A small image captioner, trained from scratch: decoder width 384, trained on rendered dice on a table.
Rows from block 2 of the text decoder, named by matrix and row number. Each number is 128 + 32 x the weight over its row's rms, rounded and kept within 0 to 255. All counts start at 0. Numbers have three digits each. After the name is the row's rms in percent of the matrix's.
# v: attention value (decoder.blocks.2.attn.v.weight, 384x384), inputs 192-383
v.236 142:122105127160108162122117151126148097122036201183108087111157101136076153194131134141095130119125167170153120116056122180147114160095177156154037137133150158128103079124140155097149137117127153124060082149134132197103142113167106104131067130132137121105161150122097116118173068069155090117134082150130099151143091106149160113096089184082111116115126108158117155104152167125106098125059098131119139100093107122125140093174128141074137129144154136180156072117159130104124168122064121112122134076197027149130157098113154096110149124176128084151119095090148157126146173102111151192
v.237 111:148091159099145152145124148187130148115167101118104130205107182123099095111135162144124111120162114151120155133095110157085165109172132114144080076133131123082149112072152177147117124127073113120174154118129105144111160158067131166093115122093093145134170083141132164134173126104079115143111107127132118181109140178099138174124096134159097125057096087135113097116078207120129158138058138126084126116150121156078075138112138139254166132077194168095053111120119128102137125117188121127138109120104105074133074155164129122138110109118114120097113144091115116158130136133139119106
v.238 116:117117119122114085185118084130122109132147097111060030178174158143175100103085150113170121090127119129177178131132138086131126108126118113128132107139160131116164096163118141136134088118090099086141177100127117153132123133116174163122052121094117137103148148087142183052150145076185139108079154077086117126194148123125139145182107193128148114140141104108135148091166099114114120103119140161145162146148136128112112186150084079150131165161144148126211167131134157107143106078162166079144123097131209147121124150126119108162138170157147068056101079165132117174124116132178079186
v.239 102:143134121124140119096142110134163180101177083096127126129112159146155113084113135130146158111184120094144141132110153103113148112091146136145121184068084088150155140133145147081126132138193118174173134107108154128115106175184138120141162114137134104139128093103115117079043107136102166123138138171124162114135094146071111147158185112134164137133154129141131132127152139107144142171165102116088168162083045112108123137120126112125085052118073066136107102108073152160113119145151112066132199137164164149137157102128080123178157120111145133000121091147126131115137131132205104067
v.240 109:115120120126127125105071103137160133171105163107124161137097100084132137111120161132143183148175123162068115087145196101078123145116103083094140120135088151130153125091097122103189133138124099126105138126152142117141111084107180118164040174151122099096094111122161143079136120154160109107104156107163140133161174135168120112092106158138062133160181154121152154160151143125108096039074189133111159137121107099140107197154155108141141115123089136117151069125118117138169130164138184127108130118132157115132105111104205110135138172130101122152144124124167122148101184098160173140
v.241 097:123114113155138126183105165139154118142147084092074109139140168125182090205158120090142176098133146170135138163165190120116048156086161092132135178121164119091154167092080101079163112195106086084140143141055114172096146099158130071133083119162161126095100158091082140103198143113152122097085177123118146120165177143126163137111098176184136096117174116109162088132095079138142113092147119089064141172145128119090114154121227118112196148093091118144117124138166101121118155111177137110133078088184137174087110103140174117111145161090179089163166136087159127083070139158180140099
v.242 085:107135090153123140136126146145151128101130135156172175169105061172149132179216098172150116108141141131116091131147128103089112125127123156096079167141150131139123162113107145098180175122151153155104110168160093081097153107191144139161089099137098069104157147098176135155111129136186124117171095119091153094185114181143127162067079090150144130148115174125119120159096181141132108093093142154111145169120087132114132168169146147117074172186136151142096117165152101063132125082121158100118140160193123144118163123171133111060168190115131118096134169114092118089079186100118125125
v.243 099:164113103140100124138135158146157116159165159077120160114101116145110127182080141161130121119111156139126123131112126193058176130170138165141100131100115079093152129126131123110115146088082044180128114168096135170191118194116104154129127147127178172169185177158132132091124211139092113148095119085196105137089093132135094073103141157134180129070076142155085112135158105100109109134139150111168100147120126106079147158101122162183147142123131119133096137137133034121128101166157142134154074178103145180112151096052108153095173097086188154131137155116166152120077137173126154176
v.244 095:146209131135150100137115111113082167101136137101096135149105086157116071150101143146113120104148138121158134168195083122137181146121135120169190104177142115086069096130135182143108121139138127124132122124140151142133118182082139181174129131165150188131122118135165142125102158171096031146144091158147111123115088123128106063114105100122163107128110124171138138111123144119182171203146156100114150118130163174177075078129116172129134101150129061163080164094121155096134148120115036173103178121113072122116024145192104171172116088118159152091128122176113138147198168136107139126
v.245 085:180081175118114153142114202124146101247129164095108138085139133132097092132135117125203099092156104176107149155113089151119147084134111123138112054161084132183175131110132117099223121093140162118094146163112103159137103116137152098116151157125131127168114113151100126120130140120096110131080125076180088137187080136129054095164078090094101096132183161128148165106185131132085179097122116123098083102102136083120083120154151155074101144158147121133096112109133100165153068134114102068099091181123110158101164157108137094188206172151128128124101164137118088108136117109113146104
v.246 086:134139134047088157157083120085102101173174156116143133143121126110100084167144139114136145119133101164124167069105138172159071067184140148094085153161132123148110141123150059203153136135140076137163122103097097156109094127074079129114154171187097165173167100173155153064152135140133103206144122137078141170082110115155097171105110186096156079129140109131145107152112119133127124119091121166126170094135115111101189131176136152147181097134155182143173108155167159179157102059074102124146120168070169087172082112121137144161147116113108086179146182159114157174126102145106093101
v.247 102:141153156133086185143113136144129077180106133093145118128038134130140188096079106094109135126116113110145190134170135143066186114158129145158157104154153129139127120129109123133093172137116112102103098137136156090151111133102097129152160136173100120069149161158142075114136143082148143091072159052121076160123172215222167151140134093100122129131142122189094165183097128134106209178134120069112136132127126128124165176136149151163183138137150090096150134154131113174130144147146161106118086082161154066078124058172135104102125131112150158154152127138091095152143160171147158135
v.248 109:140095141141093160086186130082124197107115107127132107128172196123125134131182140161149077089120120121138128123101090084134163179161201123158131097140120130086142108121153113114094118138164158081137186066128169113127141141158133188105092087115135136112152112105128131158087101089109108109158076166096131089128144157046135137185152078090101114111095076084144180147151132089129094199138103139104103116144106104172075150074085131157098159137147092116131185112169169176149136125074132139141123158096071113166117131126034086158080149136163134074138136125112151171145099122111074148
v.249 089:100082139143116085120123143156129133138121160128133149091122152142144172161096126150138102128165099171099221137178117086099119080110057114116102178163118123069132141108108181087167091119091080139177081100097109091122083137097109083178111144142125090085108110139164201139038120144113096131114187146182159118171110156175154100136085127178174165137161078093122072099080126079149141143189096136127117045095105060099119162136144111091157143165228126080092173122143142120108068166166157127151071138148115119132157131096111160128107115116124079163145139170174077167108157143144129157
v.250 091:077102156122131114175125117173134144175149170134150078095068101156115092164168156165143140136176112175109122154128114170175119156096102148128117135106128156145138110162106102147212137143112093067102123138076157184166115121126132152145129126082150133066086151100177152103139155128124130125129196120153086128135110091130225178089095181091080153154117170130134169172136165184120151109145165124179130162142104115099143143193133117065132098050072157117134116111184119148172162139139184131144148133151105072148135104156130095115125131161190101106111188100169129143135087142153150091
v.251 101:098132080198129136069151153132107162119131164170168116144178114142097112104164149119155130134173139057193129089045108125166118127141203127149111101112151082054133141107178115118103166158091186135142142095148060130158152149074137164123125100154168143133107162161148187155100147122151178138166106133125182117128183106112099152132165100081066108124104139103078164118124160166081103128118130198067116094156129119153115156121149134180132118140121147178157091155123165135097103165100160127094170058119117113164131099103041138159125120188154096108157118150116130120205077148123111131
v.252 086:162160126150164082136141117174171120128071118136153129139124107109118153134135097169154168099102146144142136176112135113169080169207151168167125162040093150118167140128153119109144097055157171134074167090157170123082156100119154131077160169134140168112083126178154094094129133110107144158135204122149080203172137132094153145143135153127135092084120142114139152178111103136132099143120114178155102106168084152119126126100125192137063167098101155143138124132136191124098096101158099150097160166120071143085121097199201135144132175178129058085130140101139168100139134143125095128
v.253 095:103175149107131157144165107163160161121092100141125093138154097104078132159115108120090145136124119121140151137066108077091092098188130182089150109154106137063167122145186120132121123112157131155176121153115144127124108150122050092122170130105118104146125084194131154136162173104168120096072124194072075121059171148127157115138184175122127155151113176051117141125139138144161087087121098137137069142141113115102149106101136155088127077138148101161120141157172105148156125180110102141148156161183113103100109124121182088148078139178064134099128168154089105095164099172156059077
v.254 090:126084136073111174150099142182119089117126199098076153182079104165139125165147115049124175148176134103127149095170094109138117090141124093148145135112094158133140147125094125102085102109130121097080156145024113131110158090145087075111092116182139133135151131101121116137110177097176110147160141062185130125204136134079144146081081134150126129147158096124183065107070136122085123162167096153155128183073136060120144156154117176120150153133164134131138131139193055100158131145149174103110157086101136123126112164087129104207143102097118119116172125124169090119139104126152151110
v.255 103:123088167159168130148158184168143145110112139127085177045114140119112112113146121097040106118099107114137163135124077153087171122107137113166150087156114129112123136107135153176106111155153206154101151090116149134181128161085170141166153090145097155129169090080129146103107184143090117134078129159154151129118169135149129172157137076098138109064094124145127154127143102123109108189168140113131158118120096120162123097103100160187138158130153141186119156122108150145098147139100111143143066116077098078114148177137032102078111116116173128162150120154107163172141147138102116106
v.256 090:117175129120153123114115154109137132116169118130090138090117128152095162129112178160106162077190129212095120120224082147074103163148131159128108126108102110103089121131110152102152070140153193129084112189138097141158134138081104055105145155090142208157087133131117083079190153117180068127126180059142122132107167129142155130154080136116194166165144144186144155130096096134130112188148126119099164118098135091080149152185144082205125172110124146142142173115141127127136126111133159137139117124128141087092173193103161135087128098113119093136158188052105122106116183095118167129
v.257 089:127140104190167094056123131138082059191127168143079149097176093147081133143163089075123076090106154168119116105172146107142103194134084141160081131076099065104170180149031159149166127115077105181169081163138127146166088131156119142114115148124187144134128154086148122052136108143156145158127091101084132164152128134175147159116104116158108145103143129211121139158118117167072140147134089159116127152109141109172100127138124096122144162120133114116140142143170112157158094169063084134047094131094125099107133072091141102119080155139140127126059164123167136079076085101171090158
v.258 106:080101143130167143110150088102137162098146131141121180155163126102139102123115145127170019107151141135133124118090169097137165138141149081163118107110074064099101121147084128154097138158204156110148142100123143089157112118134131163112161129155186197167177120146111126145122143150088100093174141147084131135135097129087075120193181153134102089097078108098127150125161129092162110169112110168118126164076168140230122085108118176058091114130112128131078162105095137140118151098060142138132169133081039178145155138132075135146088120176128151076142108116086090123168118135056145133
v.259 096:092126151155104159157173125186140143218153164180127132133139081108142141176094113128103171113149116091126141124184099186076071150187106069141116173122136141133145149181058156104141108134056086128138154082129132139135077077151129057102150139179127110100167182145120034066173134181128167108146129107118173125136108160110127087120130124097116123185131129082129133113153121178106139092089102069147067097135141162139156094142121136129154128125103159151167177168123121112162173090160187097146155090132097141123056168159164156088148144154132116099042109131168107166091142089088143132
v.260 090:058147158146123121099092153158143169145133186127115106146124116102150113158176107157148127102082140112075129095122122142144152088119145149146160137152121109131130150110114100112116126151169106128120060115137109063122143189092088073098081130084124111142075207174106108123187156144131117142139151140127151152164124141117164107164164176092120093151093060083100128160122091178138128100146170120119148145130157076058159146061112079131141136113146127104189100107172095111125095136166117116116028091112099108142139108074161116168150110147076142125110148076172165115131145090102097120
v.261 091:118092119112165127134170127128141166125135087086091095141129140164092132105133136047086094162166139099105112169181081169111053106150135134120123128129086046112103101207102145150039110130128133128119065138127137170052106120161125202148140093127142134200159052084140130136098103108122158137107107192143082112143130099126101123148133131115128177094123109115116163157113112131142192182132130137052094083104136130173118145052160102111088175128144123137134153089120110108130171122139101154132115114084080129149115161121086115128196134109193115168118164161128154142076135120161105111
v.262 090:197112151126113144102204121187107092111103146135076109084150121148112147141140140068132080074164153087125138113097113114143175147107141157101097188175057063145123091132141161123119152145170128115148173130141091119163123071128148139140137142110100098143168095154141072170143112131057080128095070149109123125079095161138095117121135151127087066080114126094123055150124112155153135185201143126172072150111162108104121155140081153132075099154094129163112177085074183091095197167120107198144168145117099156158198123071116115187181095145205073121139083078119143156121079103109121156
v.263 088:144103162064154104149149130116118091195130104118122164151094169126139144133033178128171124155147172157135076141120084154135125113096090150122124107114169134152096111147148124111179209138122118136081121111139114104130155124075085128112100117138106108157112126112166130115205155099121146134165119136091162161126127120141136207131122133126149126093135132164159111167142100104099061114154135164169139079098129148140119093099101126128144147078114105145129185170085126140138129165173142082081062095158095175162140154152087122134191120158093121163146122128148083146123099092129130147
v.264 086:155147150092139112166134129108118068110167135069070194156120155161159172127063121049123096094147083085158148079139141113157112149151104165144105067095165143111151147159121104126080142116151139118104156144155172208132112114116179168109089118081142107115129121126092145170147063157159152066125140080091180145099093206098148081132081116104155119154127128148079185104132141111137168113176128162147061189143159128102172156148110091149103099144119124146101145132104105082134148059119137142112124124147117141123094106154061183056116108077119133148142119128146139164094132121091148091
v.265 091:125140122109143097148121127192157124138128131113159111090141079170101123119121090187098125083165161151192144160141129097108080095108145139121115129200147121161098148137134033105188126116129122109118078107121164163164121142194150111098142092131130106073100134144096097078166104132133173117100090067183129083083181102116140204105128109166111084112148065137084090166128149107114091067105153123166052074156130127111111126154099108153134083102128157143135061186111141159100125080125099154134104111159107123130088124138160128121078095113136144102111117103154102123123176099174155154
v.266 091:096158118135172114087096081087145156128081123113121114098127120077143082120129149090149174133104165114114196109135152152145150170101141158142086147090095173137131095171137130119137077122073196161126123096152139085110093176189138137145114124173134123126112140104124161107096141076104129089212080122121168067120146126113111104103116108122171083135129151109145142110152192170129155143064114201146091149156126109108106187127106128145163122209108110137102137095099101101127176137119080078122101110134176141101139149145108075090053163099147092169097141137174155129209157099099173121
v.267 102:131129133112076109148121097178099070147146110076148133106129080115119158167170153138131127156135165159106107144109141115092102158146139079051118122142178161156076144136155086099187125102086105196163191155134096137105141144059156108126137129161135097119146171131081083073097128140185167096137126133063167148115140112121145098114086185176082147165158110112121130142166141192043115087113138157150120147133111116098123151125171082137127114122114079127113120086131124106069114090198082088122136146167176147101099128111216156145181199195053128153085117140125143118145180092136161091
v.268 096:163134083167135143170206137080164218060132112106118139109089158104132136139089118105097098123136151113141108105107171134162129127078163148086183086144152129112122148161193097105075144082167103147158164140164141160140114122122146139160218138114153138108128106085162150150083113135122121074139099164127089088076157102081104126133098091156094107145122102074126102081141183153124233105121139116120105101104118166151101129101070146101141122223122118118143156108125152136100130125091135098109149111160160145097138111088140113113157121174125141108133130111133144103091121157098106143
v.269 112:145132106106140138147141104069139120096110078121142098115116176168147171068140154094107106139101134110147110135129054086151162115152125157190134119122134101094131090090128171156068183200157152130147131113131161158160201186084136169160086094141159155087172126133134130196141160111129138149097111093145092126130095102126124129178088148141115112032131068132117116090152158118092121202182100085136073103145137088143110116110160129118101125123195120115129151140127141162119120120126149215112090132093121088159184117113075119153086081048147131102161158144152133160126160171081126135
v.270 087:093112110144110141137106144143125123166080090183111103220160104168136168128073098113118133176100124176144115118193113101106206142156134094138136087138115192173118146167104103145150155127151112144071112127046145126150122161135129072108100141167111192115108127137195157138141072173132181162118127130144126155079169128159174095071121163142121114161103182159159068103126115128158127141114163102111082115088117159124122167169088118148124154131146157090112178089193061131141126080057099150097108087144202121142165089180132101127120114118162106170142102093132136145129085104169144047
v.271 090:072107116115101082123147146159090132117107075131101051136125109159131153137120133191104150139121102143074104117154121155131171164084087165107186082189171183152109150154116131101099203135149085133101075148074108135105119134133171099070126101077107096100154178111100125131098141086164135169114118113165123139130164124161068154137096095143098085144155145149108180129087139144138142129174109106110134138178046138167172099154125134134150095106160102190115149189078140145140122135234121064172108109182089149125165146183163128117086172087125121090098104131146173114127156157106164154
v.272 085:081119107078133198148143141121200124088127043172139131109099085153163089140138107086161127102117142219084143188136189103098146148161112101115146103085131163113121104137136158136044132127074145124142105129100120148172089113136170118119074130093080091139138112132076104157082119173109147152079126137141149134097079115158137202142147077159179116107124137179102105116101185139135090189113141172132128154118142087113172124154105171100155159116102131065093094133152102064130142100181117149086121121086139085130058175097138115151154114110177142130086119110121116187167138110124119124
v.273 090:153140178104127180093161128070113101157169140098142118138127113137104173141113108159073093104122114174078174102175163065196166123147092132130117066094089070103156099136123111161099109076136117126160042125144101161158142172071143122102142099147126182115167088127117059164138151090095105145075126084130141137167144141105075170112066124114159166129146088121149090088125075133140099158113180095084106085153111163137044167095148160145125178112079126153099140128136168116130184119177132102173070096125147085139066103185110105121174125063185110147143171172169120113173077143112112156
v.274 097:107133162134160106150106194143162183146103123129148140103121148145097147124124116073084098117100106142136135150076100093111213124146134146130129126177171117155132120183125117166125123169180132120133163124152177168066096151146166174150132153153142134137166090149116066170158155133160116119144154145178101129133095158074066141132089128077173085072141116143129104089119096210152091153122121145121159098079193092171103132092091162137108085152167095136072159142104138162117104152120122176100142125165111115133080172149091131206147155151150135095137121121158158159089110177074144140
v.275 086:134154156093120154167153109121117100126151135099138152099180128118147142121185098120139124060159116118127110124100112105147185113143123151163100130161165087126205133123133115161104216149062134137140132123112138144141201159063123115224063134092119081109150131184178148084107082122083142160063189116136105133144161177121107097129120105041148136135138101188143092153050124129142102123102056136150123093065106092128145125120191159139068089106122131157116181121127132144136162155105153151136122156101113121077155160113133109185147090101150208109114126142139093113074114141118134139
v.276 095:108079160135144195107068143136158110128139154156167103114077114140084148124069122132133138099106140132098193134108129131108122177121110154104175123153135115183132095132097102153140185142102084135138106157141104148118086032116110075075155113119090156122115150093144147043090098114187122110112187151181131113095077155120112119132091151113167133163183153164147156158149066145149168152114146109142113134139117200145169172199159143165166096085148144180148152108114105100133161144167121060115041142183125118106149119166176178086104099048072075135103104149137137115170160174116175165
v.277 093:173152112145125119113157160190160110200126112086211126103134125166082147130078146127178119108126082110119148111095105126157067132145154126118154160149218141164099131137120095107169125094106119117162152111135075104112148109133074122129126103170125097099068098113193130101136117170169109103114139131100153161153114090139168125093135165142131108134142069087126157155174159105104192074103086114141125127210107142084112129141149139137114119143104149173173087159143083111167142123140097089120137107098114160126110189095255101102095115150096159130189175134127116164056122096158110163
v.278 097:115120142136181123108208131100156130129130129155150143097135095149164130131113134110096087183063112045085153143162106159166124106195152146120145035136109091113126102155099105151099134099137079113113175146155101112128105117150171150146147085116083155114152070154053158169149111130147073120161132166166062087086066114115141087137126130135123168143191177126143161112074131120132123200168190089079106093131124060178145111151104139117098105125151130079158197144127181129143173132169150100141156156144096140144098086143079153073116178110141152133146122169081150101137149136157116161
v.279 088:121121178129176143162108129129101157102121085140086119147160167113195139172090140117085141136145106169099085156124146138091126116210084157119147158122131155124100136135142115137078060125117114180135135135129140071134166097072172118130250119107070095090129125136075115067182100158179111050153103064117073159149064115161111122157085147144112123171165118120102168117103150147121154095134119160163119083085069122121099092089147081181114112138113094104176090192164094161115107125112125175163132148180146110135129142139082203072145094067142155116136097163133129091158118136176085119
v.280 089:126183174079115143147134158097157123161097142117123109112143130112109141112159141132095122183102090094148124123165131099078117189142096056152089132116108057175121122169168131161119172127119190138117140188098084105174136155190091167129122163128126112165135112155171105165170124175093143138122143097126128118137100117114129180151071170130197149157121105134140074135104149152113151094156152129135116115129106142119156159131145131143099200096140188182138124131106169139147133192162160137117095196185150132102173114142159150076158103126114146173085137118142155163151136145107137093
v.281 094:136069134114123140159127098107124111164057101096156140161128177085113127173111103108107163108145115159097134107134162113111010162136154119068178191081147177111169196101150150088186153128173165215172192124135080148149165087136121089108142178164138074129065102155169166106108104175122181060175166124048125185155091132118119101121175185112057138205133123128109146119137175121168150064085175161132083114143113080108100061128110098122162153140102152141119152098137143152207149078143109109092134139150160158097082105158188124165092142127110120125101096147196124092130144101166156125
v.282 088:134072097093157083125123156160155179080123097045165113096102119070139160053053122124171115101194097117136160085114124130097098142124159174068101099089168168040113119115120144137107108106159157135176102132086156115139096156123129099133085081123107163135080081191152151072176117084115093086108089139127081095137113130103147138095088176107112132132089125142152163129075136111103112106109109100112110117112144079130142137087145092123144127173142112139108104179113101127100084187105131171127162110162194152119148148147148148133133178132177142088078173166162133189124075101102102111
v.283 110:136126095125142142116204162099138182090150120094111113119193189144097065095171075146121094140132215024141093127131107138124144082141174095158126099149101150127123124135185127136087157181164158147155124116145134076197115150096146153150165120110174201147118102103144148172108127091081100121151139158124099151099103085098099147172166098164120133115120077065084159106114176152167099177146110130127119134143157131158102132057110150138136096146157117130164171156123148075096116092116120119121140154126138110198102107146074158140092133139120166139120121105116175151133067152143077140
v.284 103:141157175111089137156071120128169135116119137129141149165109065089083143145110085142076152125070127140125154129196089085124162110206122116089135075152157169123131151146113161122142110087113072201133088129144146172162119151098120152172153112127093124084129116095136119109120124145133164102147148076170122135126114107140111113121117141158222189106151204191185067160107097059134141154190183140105120110121127123101167155138139116155189098117114100184112173171170127162136111068200151115123118139141158129121138124147144119122146121058156149139133147103136138111122136130143170136
v.285 091:077123136139205133100156095105098101120184098121093128122100150169117104181108129166106102132111158105104138139106149160152134131141197182098169122109136146158087106110141112126112133077112102112151148136101127096081098110164087181100172142121142156126140116093128089093125097150124169034057111153137165153151142126154086151133134061123142170197131160150074096144177199212172130052119105088118132063107151153102185042143097141141111077159155109152110109161153188113147163114120100070175114073150162080085149047159170159093137128118097110159091125197127161156139188085116143152
v.286 092:125180169141131081095158112105130132118154125113111127118112136139159109119152121103097172118098174111104122144115134153109078085118135109174169133121164190152127061099147126109161152108175113127123075139136142079146118174185111164120096109140121164144154087066177152117131145115146127008129170118082171123098167134136096154073168164195160153087138114171144115120098091154121116147096124137154098087143098142174117119148177094135136117167106113089142144122134127152121128129129054071091163107125255104193047125065078068084120101106101163128091097147131184137168179146142157085
v.287 089:139116171182080193143154134093134178149124130141131098091076089112154116090180120116149137126201142121157143137134057089093171116166061131209163136177165132115148124181133142154143129070185122123125161146128178139093141170102091121171147109164102140148190181153073165109103133107098111164100126081105119103138152079153137147152102167093140120141170143131138085105113102122108153164162120086175109102181085122146164094071154120134138150088099131144071106172093117103152118151140095094137044129163122091097133072179090181120105109072162216136151120155145136155117062071115134154
v.288 082:124150111123141157128214098110153140134101124141118111168117101107111108114101124183126108155189083098170120102153078140147147100076117166155117142050124123108120107117119130163094085072161068175226171104128080161051108090130121128117122178173123100122119074125075141116102116093153108113131116117174135161098139172134081122125101089134134147052132140120092112143145177173116080207165099119109212212099148149160104118117110130096077138111104124088134116141135138135075140151122146156073104128091139129144141130148132159130121078148163120157150181103186099155154122129067131139
v.289 085:090108097068167139187119034132149137184081102085090191106080054132134155068109173109128074111157168127165099137106079108163200159108125130146086115142154141149134120159105153159095147144135076140143117114135136105133086041138076135138082146107116087109175146093114127151093159141171092158091132123116140119134130071088141089145132183135141174155107117080112175133114072129142112044136131148117144134168127120105084139183090073165135108108129108113135150142132209129132108113124165113185161123170152206128074136153170129107163100118161097126121121118176155067075101121167060110
v.290 125:128104113125123100088098070174082119159048123139121168136151137143112133139172159158126075137117088143100157114161161170146108147127096115145141103172072117095165154120070099124150102096048127131104142099141097132135123079137112107082120077102104171151073121119132125146114077121118121122199141140134162116155137036140154141153128139084131111136120163199140122096086150144135140182130095119111129111120155128133158099126106096133138117130072115144098109106139094149114120135126080112145059172125175087152125176125137089153172114174113129144094100113128148131154187166112167106
v.291 100:116110151162095118090097126118086114103072138168163184143155167091088097144164123146111081120135111143156162112097185175106102117147106132119145092174123053175142096122152143126150058076066214146109104066161171139142148118144117074096075096090086146176137163127151091139180130074115181099123196136167158140113126092070111125123185084151091113147100212234168104090148172213102128146151128141097117139131138123109143119153087116160152123198125164138100140078130153189121108134175079083160129133115167098142096134163174080105143095089136099154168145152137130045139151132093171082
v.292 091:101152122148137140136090136126110141142162159073123098102158117134184129127082121123092169182138120132086168126141145081085125099102131128168102123115180108174106098172145167120121131147152081089145167121090135167146164120127139126141072172147175089175168138145103118149134107073104090142131117151113164127174097125104140069154158111098099140132104117173138100100143066129160136146170139155127131162111193173153084206133121124156118152100134107177163076140142093138141100152087097131037117127172125098101115085126178089104117138054188133066131120111110115139100098174121083056
v.293 090:131140124124124120099073122173092071152089128113176175143099121122124034143091130103100183164140126110112098085183170157156061187103138135096159169168076088145127103153088046113149120067091184145075080152157174147137122149127129054120088092113181145122120127076121169110096065143088115109068187143108196108172132125176115176158191111076159142090117170168151146165116173141068109140130146113103078156155092102134118180132128132136150132132139135136117101132141081141079152088185137149149086137136125116136119145126128136156130111144079165127140176159159119134159173087111114158
v.294 090:121138121149155172134151167083135177125148149166107166194152122128094090168112131095093116113163114122086100177027090093160089080113188164159157136089156109134121120147122128111133101140115120173055116130160184084119114103153181103089086149151129090155150063184148127164114159185136150158159135099111075120103151184105102141140141145127105161124138083109103154188127150104122127104087073078155133154170189121123137101086110104149133113121120086126129106168124230092142122102134148105130151130140082165152156201121116142174131188140123139163134067133123193187181115103146149086
v.295 083:114141136068111094127111145108106126157168116110111124177087142090111118166127134149136118111164168147155124151145104077124128143116133175124146116153061144068175112132188123087132105169122130080159170174153132174113134090214154111185126122120141128131154115178089170134139106177055112177162111159119158148163163118170124161129163117157103106054113169174072184124132164098160145194140135061070073144095133149153112155122124117125137147148076142107135121110120155189144140114121129157102086086121135194092130157195095138138145110116125116154133103179064155115129142153122131110
v.296 104:177106125140101133103086114143090108136098117151185182192103107091070163082162124110122107119099137108076171142112146164139105131080119133122137082144123088141163165124097156136168110095069143173081124132185108071140146154189116105137145158109146143141064141081068097076120154128136125059157106083171145141142141070166150155185089077108164062160139117157167171162110100144128117190169134114148095058042134122177133098116123133170151136120110098097089147112149098119120206048165103133171084168140193074136148145117153090107148104151167108156127125198135162159120157146074124091
v.297 095:146181133123145085087066114119116123120100125141183146153144202110067173144105092138123121146115125179068099127129150128104132120107085133107144097155114042104167135114062080101140118120107177123120118102136147082155093146164124138106128126112117154208117092135138137091056168094139131097187140138079144094118131107169114127140101128139180112188124118112109101122104172202143124203102111148081077067130112138143167148163174094150110141113098094156095088117146078219116183115091121134101053181067200101116102130141138067135123130107129082139089147116122132122150143132172128155
v.298 090:148137134129089194128173172120121148115167091127129142154149042102159154128076130162128114162078105183088139134128074159132198120174088146070154142138162131072156156144146131149118162174126071134130136156138166157153113076157121130149082135144090154079128142145153095126138116140137138145148113133106154209117131128085134139076150111168117117120197185100130127047117081115086153122082116172128157094150136128078151133129124131138077150115169187119099146143112200163182146157137091125156199160091068162082093104131088167075061104133057145122113174151120142103120170107141166147
v.299 084:126080160146114159111143166134133125160082152112100097116171047125104142164167076180088131147110127146144080172119177127156137155146144154047157096089101059113137141079090084141142132148156123100120101209142131119114160159134076148173102125124085169109147162157135106121122133111153173066161168175104088121127126107114086127100110116113142110137081155127109151130098155136139104095187078112121084177115140143141147125115065082099104141156152142100134128122140171188117090160132136145123152135153150158101111167183113168083163154084100079167101094136115133131146109166121149197
v.300 088:107171074148198079126147158177141149138138161146183130096118107031063195176160170173087118108137103171121165127104127124116106114128120151103099126129087129116172126114173132123179172147097087135086100135106158108131135157090108120107118117074114112140132129049139095147137132130108141111181145169178147147177135092171139120115149130140158097166090181108167093171114138120063138121104118120129089136089156118163127133203139104176148156105069140163110103119095111121137119125083136179106082076111087129178084121142133110111150079146155088205119063147174043133097191176094110096
v.301 088:112103143119161151179186098134162118116132121165175097151098130084178115107123109201153140112163161082063101127153110146160077171122086108119169104092137127181113134165090113137142108132185088108116129109144126114163142135147132137118126131143132081128185121178135218167160064128136149118108160129112090130065115159116137162193177157184144125093142123101148108150152134168163101135192093092104134088150145100052140136169115095117130126096166124131076126139096193098143109184097124109056161165102061092095070125127083142163173179160119140153157155142118166135120171181149115114
v.302 099:125131126178144143120161152077127161057129120100160079160097093117139140158076110134134178133104189089130094110118072087088086136063135165149148161136147139137106155135142120119051175148135071141163135157108104171135142154141158179108114158165175103111160102147102149184148143114173156143062126120093072116160065160133135139177119116173105095127170207115157133134141091127193115133132173122092142141080086176082063096103103159062138157084168156123146079176118152164065144106128108108087195141106134151122072145094098141132104080126113111148108148114079123181144093126124097138
v.303 091:116119172104133135174103161120145078125107165158121168213121171155149137114078128145117176077164112152160130128136115110102126157198200137171138132147138133123149136116117149149139160114149112122113112132159137124135144082161148108131196149136090117116158120132099154160092152200129129208086081122057075107135089110142128124089075161163126129126105127059068158138152113148152097133112118112158166144128117170178100071062169157087099062096096143133180221143170166089138076182202135119128162151137073169127106091133079147067139143120164133175115152126145127156169136175142068141
v.304 087:150194203151145186183095116117125103133100089100121093131114124133121115147173135102168057148134125132135166093114102162120148145143040137102109128164134155119142121121130176124121122065112103154118108070093144070160099221119080096107150132111199166147109093128103075117142095111122136086111176150107183072154127121123135171113109112154116108113098111177085078142113127115130155157113172150109126084105145101161125128148090117156127141168098092169147061131198091122091153167148158143066097157110172070082162227100100162119111163086138132188153134117196119163174157150201184115
v.305 090:131094124098153103084120116111104097135154142139161146137105095108146066155137140159095191091099105141150138132170139164115158125132130153116140087175101138100158166085140167232139178175101143101106095156144142127116144134197115124098148114133060108164091065102190026158130122069190162087144120130120157110147193090158155132085128169176107136130118110169046084165200125087137118136064128148109151149130151109107124131136096083078151096097167070140114146121113083156182125099090182115164114147162172113099133157142169169132118171113086079123123127156129147160141143088086168106
v.306 090:167083126161080132173127140173127107097087120112119116128136117184148160166072163160114178144181147084178152147131128130184111121209068108134160125079110092129102199098078144124098125049155117121120120122124124103108148151154113163127103126095138124159135068148097093113164141195211133137178177079168102096118147128139100128128155046122138121159124111107109114118104135141129113155148116092128103110147103117131097111163098144063074098172114132149115187131117125198149105192160089161141089108099151168147123114153143142128171153106187206166185088131093173118197098127095159102
v.307 119:181134147133139111141186132129181124117230124147124094090150111149134143106057085122195191095142104128197085124123064096159164112154187092138103119087135199161121133134142111161115180175162101081141132134136114136074153124129116125127166119143120122038148097173089157161143164196167083177126145147126104064144058217082135068096140138107027159087117133084124126141118106171143087127128132137124154155162177150062071114124128147088167182114133161134135164169089161082148146181115132166157198110166078139117142121156120158107118133118087163125125098080109177122101123162171103170